A small image classifier, trained from scratch: 4.3M parameters.
Rows from block 5 of a small image classifier, named by matrix and row number. Rows with one number belong to one channel. Each number is 128 + 24 x the weight over its row's rms, rounded and kept within 0 to 255. All counts start at 0. Numbers have three digits each.
Before each channel's rows are labels from the 100 images, of 14848, where the channel reaches its highest value: "responds to" is what is common among them. Only what is clearly more common there than usual is listed. The data: renderings of 100 made-up gadgets, each built of a few solids, in any pose. In brackets: how many of the 100.
# convs0: first 3x3 conv, stride 2 (model.blocks.5.convs.0.weight, 256x128x3x3, each kernel summed), inputs 0-127
# convs1: second 3x3 conv (model.blocks.5.convs.1.weight, 256x256x3x3, transposed, each kernel summed), outputs 0-85

responds to: has a cube (70)
convs0.88:176097124123099189136111154142123109110154102114159164119127127099137097113121172160130139126112157142119142181121119123090122170155117141155106066167155133147142160174092118109129138152133119136093098098086151097157126126100083090152112150116143091083136121102100116142088120110129123135129140114158093129152107098142148102105142138147102106107136088112141137128121106130112149138141
convs1.88:097114143095105127143109121143137133111110130137132128142147161152093137113133146121108064165157159136125097102162127156116138105084089148119111115130115117090118110073134120122104137142110139100110131108118109122122114108099117145137070109112115096179101115

responds to: has a sphere (81)
convs0.197:119083168142092161123131156168152121111116123110177142106145155151136168107141159112118123138145119141129149128089111107116121203153140114118121168130124118129101132111129157113106148093093099127099090142096163149144076135146129125133115132130105103098115149122132135109141104145090116086137134154143115132142133103080171161112116111107159170140190128108110113143144191111117132124129
convs1.197:122105136110125099191111130135112098125098089130138099154135169157119148105104128112111104117150077109139099106145185103105077084086073091099115124144145124109121100099090125121129137120162083120102132132075101149102101102147115111138111101108087107156134142

responds to: has a torus (97)
convs0.41:084105123122137108139133115114157171130120108191098116133113081140088141125162120113130126141140118114127136144123127121126130136174122147073124150130095101087136106141116096160147135101112150078132157120111126138085126105138110116149113086149097135177116083130157115117094136103128091151132091165118132086123135126105156128144123081089133089118102159131109136137143123137105089124195
convs1.41:151160124111136145125121062107136147170131078117128138090150158096148114104088126103106142100118139081084078123098144079142121101182147113131119192138142116134147078106153119146130104130122133081114104134123119116105113138150101115135111130119119108102147108

responds to: has a disc (66)
convs0.57:092088149100125141111129135161170137132086153147119146136155131127104149141162135152114130147084124126130130111156135165138171118113113151133146176118139112088171111160146135179176114165153120151124134099097086124153120150121130121110116145156165106125156165138143130131108130133127159150125128161182138099138119081114125112083110061110128120149116139154118150128105175141166103143143
convs1.57:167098148107103112086123113125146153095072121141136122130158138138127166097101138142122079175163133153092087126172116095126113162160111159147111121123141076093155113107139123139133153105151149097119143148111106113129120137136092150144106092110112090130142085

responds to: has a sphere (56)
convs0.68:116138115129154108118135154122139174148144131128131130119104139198119130118120137150134102114088134130144118123124114137094186114110111103097118150148125131139167098122142143132152117149139140165157168159126102158090116154136149082139135118138158127130131192153146127127146175107150178122121120160099148179132107097112153110138160142156109089113114137149139110118104076094077136083106
convs1.68:145140140120090120098124070121124130133090130105099123114092123112123116064116122135121076136171145110116115144135125083112094133124098137145084111123104095097125149089125116134112162133140134131117104114130106098112086135162090111072133068150124144123108100

responds to: has a capsule (76)
convs0.239:079156162132120098104106141136090155115135183130127147126144107078141110126109137066106148128112149132131093156133136117167148092116119119131146122146111120109146186153145086111135200104175105099127104109140109126112092153098100134139121086124147120153118120092149123150117120092126147143175140144084122117164147113141167130117107102134124162137114137108106165111093119102122134133132
convs1.239:120093114114159115130096116131168098119111108134122097166185136142094160133105140090139144150107118140082087098135121148130102119091140135160135137144156136127113104062133125133082140083157113136113129136126101085148089124096147133132097100111148083104114093

responds to: has a cylinder (65)
convs0.249:127111151106109123140131144118122149108111189109157094169149142119163134111112159137127108127119116100159130152129167091159123145110134152135145148169182191132116148154127146089132176107149134124138112145184097165142134157118099121108127163129132154106142120093167117160130088117096171118127149139130127124156134133118200108108128106124119140152153121095128148097120125146104157152090
convs1.249:103118079100127124135080095134128114152079133178136073138143114148114140120109173127102147135126125144116108096131121134110117097085092114156143097134133116120159124071096124141103161103140116119091144147127090111160121104126137126132103124108116092108120095

responds to: has a sphere (62)
convs0.78:135137099104141118170142168150125150125167130101157150118135138122121145129133137177073141146128132131098121172161120133108157090152117117141074089153101124146108133117134129142152133159106101131131108151140156144144134172099132084166147144140142023080161142123151114130104134134124144112106175128149099126146122117126159097119137164147144135092117119096145150125129146117147114131101
convs1.78:097119100104107113147094105129111115115110148135134115144132126127110112087115121130135092148168141147146125117110128106125141128087104153135124124135125132079121110119134113131117138133105112145110137133131098106110094118115128107124049094105111078145126082

responds to: has a cube (60)
convs0.194:160101139112116124114142090155148110131159098124135155136128115118115139073118141143160156135135145096110134155167148147161125133139137200118118120120098123133117168168099154150158160148128122121126138149157161095131137223163100115107121164163145125113127115123122155111103103131116118115088140120116159094139142133086169100128111095158155116112128095121163134110122132146104109144168
convs1.194:112110095094089117134061098116128130171122125155119109165154114158114132125112148161118106124160162158109149098122116131129110108097098131120133151130137090141135105114179100133135118072163139135094164131110097126148121119138117127160115119081125081116113128

responds to: has a disc (70)
convs0.29:127115119138103138141067122134134115142106119116108149088101122140101130132185150131093117081144123105082134160113104122098115131133138105150130136125111113130152091085174115116138102140133136084101133164103151123099127124152149107156086166124138110158128142121118124134135196127142155126131096129161132095093140126089117191119125105122171150110139117143138127079140182162156106138154
convs1.29:126140120096112123137144098060158085120087123145123127156085158124151109102085135135144128151134138129164123126122140101119108148127096127179076146148167096121140117128130127111154171141142133118152101144095107159068126137120146124117153083113150135127114098

responds to: has a torus (96)
convs0.147:060105130123117135142139118112126157108107155169066109123146124155122124106145108131122115089105144126153095134126118133126135160141138139122110121151123103082145101158173072137127125095144121102114143108123101125112127087098101140109092073143120137192122114133151101119123141128139108157138105124119124072099158152100085131157113104096096134136110148130108123132097104143108128153189
convs1.147:193152117115129129131143141109096106166116096105137127106134119110143106111090124116124135133114137060104068114105116129156140109143181126135113177154120130109160097123150118122124108128124109093090123126127130116126125148120146150135131127116132142109158125

responds to: has a sphere (76)
convs0.177:067107125131110123122117117073136105113108086108118112132086124149124128136174150111130120155138138097136159172111085140103119128138160133079117135132127083144165114099149138142130129082150162115121145191113141158079126115133132135136132102129112130127135154148157112118098114102125113116143084131074121104129116125073118105158118176087081150145124121151123102139129103115113137150169
convs1.177:134154147125107112128141125157112142106106122128117124111128139111138100103110102106086136103120116065116091140116097139131126098153144127117132163140118139123111124129132114124135104119074124088095128114121156123144121170109115159097115120114124128116155131

responds to: has a torus (73)
convs0.67:095122140120142157100131110110112125137141146151110162156140119161122123137153120094113134146099138131135072125142126134127148095133138127145132118140094100091157154140109122144118144105093097183146110102111174124098094122110076114123127091095154155170084135103138099096104088085122085122181122145111150119156150099112105084088145114130091128138106115127125088139129108143072135117113
convs1.67:128149150147159108123075126126122128142126113090136122138182109131107127138115107108134149128156155069143163111118144146145081127158141139081127123154123099162119128099142114141166126125116132098139104112146131129145126135094114111123130113125110111144136135

responds to: has a disc (77)
convs0.115:083136137099142093142095120144143156159124153129132150076150150165108155143138095151100117114077132158122146082137144073110139155112112100136134120120101111111167105105143110137132101160100162152145097130110159134156088130101160122121117152123112074111169168117151106093121147093144124116140133130152094137115125132157119148114137142100132145139093114088108157122059132120147130117096
convs1.115:133106148132106079152149139137157131110104169164122140118091132098148164104111120141149089156154137122119113133142124046087144161125112142159095159086132090135133150117135114128138105153155100150099112115078091116153120096123139150128147125147072151152129111

responds to: has a sphere (54)
convs0.224:133151104075126099152152132117138137133100173115124084128155147143129115124136130188108111169114133128112144143162142086139155119105105125162104114164132119154095123103120132121151136143111099141142100157148117146142130149095114107122140165121136076077149167100137115123069097129089133114085162105149088141142098128127145096118149147111144135111097115058144137090127123118145119129090
convs1.224:091124081114106105148092118125107128131111171168117108141127118113117112118106142121139103129165103154164128125107123083136140105114098133127124099128103109092152105121093121147115137144093096134106156160113112098117105101114123110130053081070091065131125110

responds to: has a sphere (59)
convs0.116:143137155102121197124153105098135146108137091156130128123183168106107146077141100073108128170135121105155137090137117123105110109113155123116168143104147147143147133135095148138132134113118108142108141144113113107109102134108145102094125094122103125136114166125174140125129097115123069133124159131087149156156158115121129119177194124133151139152170109140116167148101117103119134126113
convs1.116:084148093118116107121086088159132143145136107155102111125151127081129121094099115123110112107162163137138120154134134120106094136065073113095058084061105111129131153096123135151093149117118152086129128120152134079158131104151138098142133079138103155125068104

responds to: has a capsule (76)
convs0.138:115110142072150150106160111115149173114151092136096102124120100147113125107118135073129134131133117126125154112125131121108181119123127132077137134120088116149171099116089145141127116113123141116112125105117136082138117147104168148134114136093160148118085151156144119139147073127119079134094104114092157121117103112154127128091174134137098134119115073111146114162157100078109127136083
convs1.138:186147136113171157120118128103123159131148113144092118128098111081110086136119113100099117108152174101137110144113127147080111116182136105056143154097091117168091143152145098126155126123141115092134110137117141113094118129162126141123108161102139080092134113

responds to: has a capsule (74)
convs0.187:118143131114178090130123129123099133132147155111144159137108108103085149138075129153091133091141189179134106171126130134106128113130149103134111080093065103152175139104171132105151113146119087146119103159110166116116099170112137096163130131121154093113145140134107099100103136139116152165154103134116121137152141082108140128153120148150138116105101117127121143135113139097132101117142
convs1.187:128111136106134115137109131097149120110116162119131154148131176161125146094115122148118082155121118133142098122151154120140138159144128133175125159153160133147108085103142087097073133118123112133071161127093117123125141107112139104116109065100107126116121150